A small image captioner, trained from scratch: encoder widths [16, 32, 64], decoder layers 6.
Rows from block 2 of the text decoder, named by matrix and row number. Rows with one number belong to one attention dimension. Each number is 128 + 24 x the weight over its row's rms, rounded and kept within 0 to 255. All counts start at 0. Numbers have three digits each.
# q: attention query (decoder.blocks.2.attn.q.weight, 192x192), inputs 0-191
# k: attention key (decoder.blocks.2.attn.k.weight, 192x192), inputs 0-191
q.28:132188122134136108112125089142109110150169121120115129158132137147102141122078100135158114116138163091149163109139082101124130099113141100127107142147202135130124137121138106136096179126142131113107111132160119134115132107136141127130157120137119171135116155104139146145151106175146125111115100138150166175118145100134145138158172131093114145128112113172147144145109127113094113146141122139085120078169123127100156122153119113119116160150102208142092137131141082137160153121077168108163118139104119111107133121146168130130129126128101119176128169153114114121125097149190141150
k.28:111161147108143165151141109124123143119102098124129099155122128092106123118117152139126134122118152080136170146161106153079123117165112103092126124118119086103108101111120120116129168134157125128130129106148067126084126121103186125162078123126102082147139107142140085166132143108159108146144157161119090156086110153133132107137089163131158144126124111115143134140142085129123152102122138145114126145145116144114129129100112148114130138108129185104114132121149130138150104134140138088158173091152090092134136112092153141109158093081153122114126110117173189097108129099169160168
q.29:116100114118128172105102117141089177190144107103114153125138160068102196121123133126142100125144129118085110129100109119131116152141118092109153202104145174124142140132154121144158117117112096083114144132118102114186138152124091138147145165099098140150137127096101130160125131141125164086158165126193106126139137104126145128147130145132125117125125091166084132129094124123132130144155169131123137088114131094119090078146119167101125145123113129112143140134126108136142146139117153092145147157109109156148154141144133128127133149115103140143134103118081158157173104134146151153
k.29:108116099139115134132143168138123099109138144111141158096157099138141098139160091133103162115135161150134148152082174148162122113117172106102082129150123132105120089104114154079124107131109096120142153136119153101169106131115138104113098082120132107111133142104129143118140106132106145073127103133117111069106171134147155089121165069128149160130120096144169127121111131148087107118126136125123119152114135148080115096144124112117126155126147109133124168131095095126138140165131167155122109100102094154181146125126097098121104129081089173137116137170147145122122157131112132182
q.30:167138110131133123132143158135172142136095124141169099128108064136149115119152145140119131143159139086170107159111140119143131138141113137129121099149137173143080145100166131112131128123206132083113113101112090141076127116171099121110116113137154126148113092157105122140139129084135145120110097154135128101182098115155111137096132096138139109185165104135134122128133112115123155103158163126090155146141172128122113159085112113104163109122135102083122124135153144150171160110148106099144129120115144087126175098092177102096160140104129128091113122129132125122114138113126120142
k.30:107132105143133143156122127149141111131146135136164109128132166128132104135118111064127114092134081134152144063175160167150139096156149135128093141074136116146150133125111118122132137162145084146124168148124085168162133125128141140151088101123122122121118205135129125126122154138179077117121153132138168139175155134120120129128094128173131114124131135124116143140136083117124103136119065137152130120087116092164126146118125160158097127125103057110094139127118154106151087092105123112117134135129135121131122106153115130131086122128104065085141137102145132110125119141126105105
q.31:107126100120147089120176120110104119117139167106117127126086102122107105098159156112132166124108111115116148123124113148109140139175093117080132126146153149143097108129110077131115128099121147116116143138105083114163146109166113157121100101109099118143115124153145131136139119164123169138115080150143116102117108100073123112157105118159105107135112129126103159117120102100140114130140148092100125148128188146168131085122137117173121169143071087175139125105147112154137145067096143147127125119131140098098154095150160132124160126116148147149149104119166150099098172103152167117
k.31:146108166153106107131116130121103114162091116143099146083163080182143155109136121145138104177122168119091096088156075119080127171164136130134126145143115114155144154111110151159154124130102129116099109126110106166135140139101148109141161127166189112150135159123088128143103133121127151131136110125102144140178118104096120125138122111125113104093134070120107149156125126160158132121123128181159114128110097186144137132147130103123121111064144138127136082104141106112130154099100104079156150136138100130113141109148155096118101115134110125129156125151110143131118167097136099127
q.32:124128127119152111163115080148126152135178118140122143125111128135168211153137111151134114178162163175139128130189101132154120163104119162142144117126118115115129117142109130127123138105099128108087126129102103141152106101104094101146154105120157132138111104123157077143171112143148149101181125093107123104114089118122124130139143075149136103132155152121127142093080120174123116126085138093184103124127124153146113134097095152156151102115105182102146163140143133148108135149116157142094110149128159135138126118100117159137158096145149159102121132119124170124127132079132132118
k.32:096068141139110136116112174108116097174131136166176138141140096089116098140145098134121116138121115118145125114126159120129104142101139156151099126130120092132161137146066098154110123160150109121139150158119144160121149148103107113149122174146101102153142152140123107122111150134124109185103102114111121108139166149158111122102116120172131129107124125183114122118140072120163166125145139081145095119107177114130145145082101133101136160091116124080168101098119165134135099121176078115141142121129148176137147171163139131101117132113132113126150130139108133141131177121140118100
q.33:084109146082122142105126131125135165127130133122109121158115142158082114150126144128096126114149131101127148147129104146126097114079157135084099131115112100113144130129142142107125134106090153142121148131130147152143133088146122091160121121146115156148087143096114110090142111128110109152125140127102148109140102169138053113047132160127113103090104115095147174110129119129109146117115115154106080101112091146140145124162107133082146094112118168130108165088136139119144098195126127122141118166120112156159118137152150114131151131116172123066125129087133107162145105168121108116
k.33:114121148091140160122118112134141153078164106111108069153103156078119088186147158150120135099104130113155172084092096075157118109112130132115123134141162122121137144123162131108111161123116097104126109120158125084114132157118137119168110105130161120131141102079134128103134117119116128184138092168102104136124093132162132141146137150071091120097141130108120121118110094146119140061126117143135148111108085097124121150140145140106117172145158109150132110121076151138180133112130147145109123134105145123101127144132116154133163133129090105125086134080117130095124130106112106141
q.34:149127146121105107105101186155152164138115146116135099131135153120162163125138161110147141128166106095101116123134077176132122150125141135122123145141158125103176144141141129166168147127149106158109070131129108155161130099149090094113107147168120140187126124090108148131114114134142145086113147117119144123120129166129110111099097145094128115153164146155115114123126124147094152115143129122097118168137123124141111124090143084097136167147049156082131109146109128119143112122154142170119095103125120072123100140135141131146118109130114136147122203132116135141147111134112071112
k.34:136084167097143050121129119151124151159094144117139110115117075063103086119124104121127100082124127143132102137130122157157146154122121130150114124114146155134133137159165148148121143092155160133111084131148167168136160107154140167109113097142147121104120135155133107115119136108127147149116112088138119153101140134123173101148135085166141204108099129115139139143112142111140130139118152146140107095168083141084121148126112179136109102134137082125152118129137124155145097121134101121144075143112106138105136144136166150113132172105126133139153154148161097089141145135105139157
q.35:187162116124108143110137164147139144148152142169149129164134116136093152080111122143145112159125101132129152147089145102077092093086139121115139106089135113089100092103125125128098111113156145098138133095145162098080126127117163122114124134161152130132156143113145128129120179170140098123124115144073139098146150113142125163104138093158069105099150150112096097125126134107118133140149117126166104119120158143139148102144136147148165124098119164104091128141108112099090090124127160124124122160100152135104162111158159202100118122128113110117083131149138102117121121153134148109
k.35:109109093149093118111120111139101163132135125144100120151114117157124154151107109171121131093133100153115133129152142150076151134123139070140092165156112143095139098121152134169095127125136155116120142144143169149148094136135179135132159112130128163161097119123128124130134151111145155104143134132141147153129127135119085109128160115148128117120153123121136120114151130091125155151098114179156066134165099142113119169097121131172092115103085081147119125145141143141129126099149162168097122088110064107134152142114127097122135082092119128096123145157128090092116165171128093082
q.36:125159183138067161109127100112106147122146163107132107099180125135106185124132127138143140147192095113127132113163110122121120078124126123159120105101086124121111156142153137147100185110137148154114162121137128176114089119136136145153163120129113111142154149138133110121139182128137112159090120100121146093133123128147147141138128086151160127122137147118171126110071134089145096132105160135156144159116142136113126107111095140096171101104133125103139092140116144090111114112100091127161158147152125133143157142083183113101148149138117127110116178147110119092128141131124109158
k.36:087126175152090107119167160111126148079155108118087168131105133130125124133117124119150133087124146144116088193129124127149156160105104115119122119123133144149098126157134137120142081113139113112118152132117158116159112103135116073157089114111088140127144125099125148158124090086160126162138104120095129108127113124154138126117146116101118105139103160111100145080110103129073109158148131114106131141134120101150099097173119133095112146156137146057132149112113159143130134141135106119146157108069092137162110179118166085125111132115122096151150101127149118155088161149145113149
q.37:149095139118127138129145121106126162126084119092128135128146078057139118144134175117115132125150133128129131131142123163160138128126168085161101115147161111140131176134078123077143155116121124150125104132136092147132155091112111081093153124156108131105127127122120116128137125154108133112114128097095127112110085100163106159136108117156104129117154157174136114112131114074104102151126093101132169129139092094139154120111120109108108081117079112105134140136081104140104125112131151117166100135148176141094131149092165125115170079151104163101132126113115151115136119062131114129
k.37:110150151133158079103153148147141189127137126144107129124137093147127122140156122124132126127132110132137183111103099177138135154131125113116060088111136163177117157180118119144125141091116119096091148132133116094102164102087075119075131126134127128146101171144113119090138119132163089163118151120109143148135132142131103108128122084163120110145114132153133151135146147124106155113125111104127127126128115160096098137136146077133133141097112133163106129175155159110123148152138116157120125105139124163112145139107112128119110118096123095114081113140138136131080035158113109119
q.38:176121109136174097133092094068148149082106126140160094141176164136165100123136107135102163140139141132123180101104111152100101155112161077094155137157106168138096117164127116170117133089173130090140093103121138102166142097147111116179134151156132137122122150128150130079134133137108098110140120090105104090085121137118123142137163116153144156116129129115141152119159107132152127178116125123136114100122098145150134103119125083151108123128160171093113138091145091174131140156111120107134153164158112129114156137133133123130144097102122116139130126113124125125146102126127157096
k.38:150117093110105118123121086156142134131117152142118144097096093176114135117085130137078132142142081134110148143122127072154140119138123100139165137106152151104159122088157138164125144135108093132114116144093133141110147157164176148169113094136153178127134114110094133162078127106101114133168125151123109108149136103100137125126111140193116143154143167115116099163093155108087156144109120143116125167109134139168098130129156118155135144114118112121119134140132113120152105094144107141130119114126121103088109126134075167160124159109072163097148086134135071156121127131145135153
q.39:117141139091129147106130136107104142174121082156128131125143144175126152145150112138087106158135145131093150149171132089115121100121131164139162130168134107155142166083155159107095137166128154145093103086146131145123146149118102088144124123121158161126094103110107125104131139091152134115120147103145129114135112142107134166152093126110110117129114151154145141143133111170058130113107133137132096161150140106124134195145134116170122119130142109126131169064128139138138166163146116107141112121203101147116145097156133149122130078118143138132115153094126155144118157102080133157
k.39:124112129134151101139150139111147099145135120119138092102153109136118127095149126120102119155097112097128095123067151132121131160130137128093167157062114108128117093137117122097132131137153066105128143152176102128133106138092116146116118098108139151139141116152100153133138147101114142136106169128142182123127090098119099137125132100094120152109151152091075091137134133141128118155138151141133096135145151113125108153088102125086110130106130131105135096146111139145124159148164141126090146166098123111143156175118079100182193145190145131161152161134117128155105154109105143135
q.40:140131080103138151072133096130127127098133118130104101166106147112131103103118125126166097125135136114137171140125105099109109120159126134089121154133102112107111170179159173103068119117117134122104159141117128108138156127125130139133162140082199093121092160151142126080109107101097124145122097145134105166155174156117098159101183094093103170105139088141150133134148173116136161118127148169106171143120148110127108148155130143133136148174140132111160145116144143167089122097115170142127136138144101116114141104139131123125118105102142143130108115133134148171107118110151146138
k.40:169113127102125150117111103120137113147120104099132132116119125144131142162121137136116106135139103103157121160144095123136142157112157151162107094148121108124131126162146153127116155119139127120086138179114139159159145139097121148130148079134125146153145111055107101126126113150154142115173154072099130141141096154154112163163122103108126127095145105116125107204117142154174115115114153120107109102120155160130115140142101133095154183104141121103172103094082115149148144154156160144142093120153119158137079132126148169123162162139170113141120145139101156179147123129158089144
q.41:163118137154108141117077112113145096147124127127118171139081152119097135132111128058137104117155099134169121135095134108178163107149126091077144125126143127119144126101093144159110136159128132099117145079134133110127132143105112115123163139097123128144133178133134158100130152101142154125125100142080135177188113148106087133108135152160120148143136104110104116170135139121153075100129151125126122108132150145080141133094158112115104149148164084139129124097139114125165110120130140134132147161135092127100164151128065112178144116136117101096157128109179117147115142108134142154
k.41:171189149122131115127130127102120143080117119094132136136142128113053121143148065130137189167108110164132148145181144132118113185060126100159112165164143162120153161142115088102130142122107112101108159119120144104103099153092129134110117149129085157103139130114141107114104133111113112152145109131131169133136163090140093096127136121113115134115152128151140110112120144141086130199151149116107144141146112127157110153086146122122118111157121155129119091111162122126112138091096134100112181110126131120127094119122141123150163116150116091104160129127122127132134143111134101115
q.42:153096080175109122130115104147160127125102113118116126125099135140113142089155092113086142103182094108155100175130112146176117144103121126144142123123088120136091122137093127150073133145159085079153098152110131106129136084131148146138125142105144135122158166093114125115096132147152124136126132112087134126124143139101142122164145148116152089134093106149116137129153094161097147153093151161127144119121152155143117091178105110149144082136119112129137150144152099121126110170113128105123131143117091129140125145168117102057153167102109102124114154118084088129143129113121079150
k.42:110114113177127124109113150153110156147135121159163096140165148108064147119123187122077137106057144123144145106107108174118148104095142098132129143139109113110150144145104169067114100099132102087129102125137127143122145129124176129101102122113172144140162099151134106137133148116154137104116147125110103122091138106140156086134113120099141079095123149107133142142098125133164110137168131131162159122121126155172132132143086141145147099134146157124161114091089138161147155144149141110083113147103113111127139172139115138178149109120134140091139128094138106135101115130141086139
q.43:136162100144179085095111074087149135127090147122102130137102129109137122135119124130136113095113145127143126184133150134155144112108155144144121115097143117159133080093132135124105100131138125133136100116154079059122083151136095157113139126142091116129156148183117128134151153140140138173162132097118120123149149169141145107111112110099122162102063154109126120121129145126146159113119108091121145154140107148157092085092127141094164102119119162121140145131181120126093141129129127134163118165080166132107128144103157127099107155167105124129128161175139138096141159131126150131
k.43:096115111071099157160164130105088135132127119122177129144192168138105140108122155118096144166141147131121139112112120114139162159137122111157150123097132109157108134153143076136149113113188098093137148129147131133092171099149121149138143141112109116165169100138148135134127130102184125171102102099140149177154116125125155103146107124125083112125155146079095109106153096120122124167104130111140140160130135129140131112115106169125135167140118111115165130142159105136089104149108131151128119092120093126116134128109108107122153148109126071085136143088155145177110117118156116098
q.44:114174071157120100134151137156079155118102147079162170117142142085146118126158178155104136109133133119145109141117078100075094126130125114148116162125088124148089123125131082127130151127126132105156092151107103117120132155074137068147144119124091124114110132099126137128126137116120158108109136158082129112122131150135148111128120154129155154119095122151150135151151124089103167138139109156153106079131089131154121137084151104102122147166139142124109096132158085151067113116128123093137140130112113129103129154160097109168131066119122140118175100114123116121131134115131141128
k.44:115145173133143136123140132092146162116156123114152158125138140151107137125124135104127147129103119202113121103187170126079186090151158100134101139132109151112121088139166111147175095132111140133138134141130131088077158113117154151104130162125104143099094171167146129120108167179132110142080146172136112117126120154120147135134127148140139109119120109151161127100100127111152116150109174162134134141089122113149135170126127137123125167130098093106156128125133109122094087099184101115103153104138148105113127106123121132125096140122126147146162146106089125197123130138137112117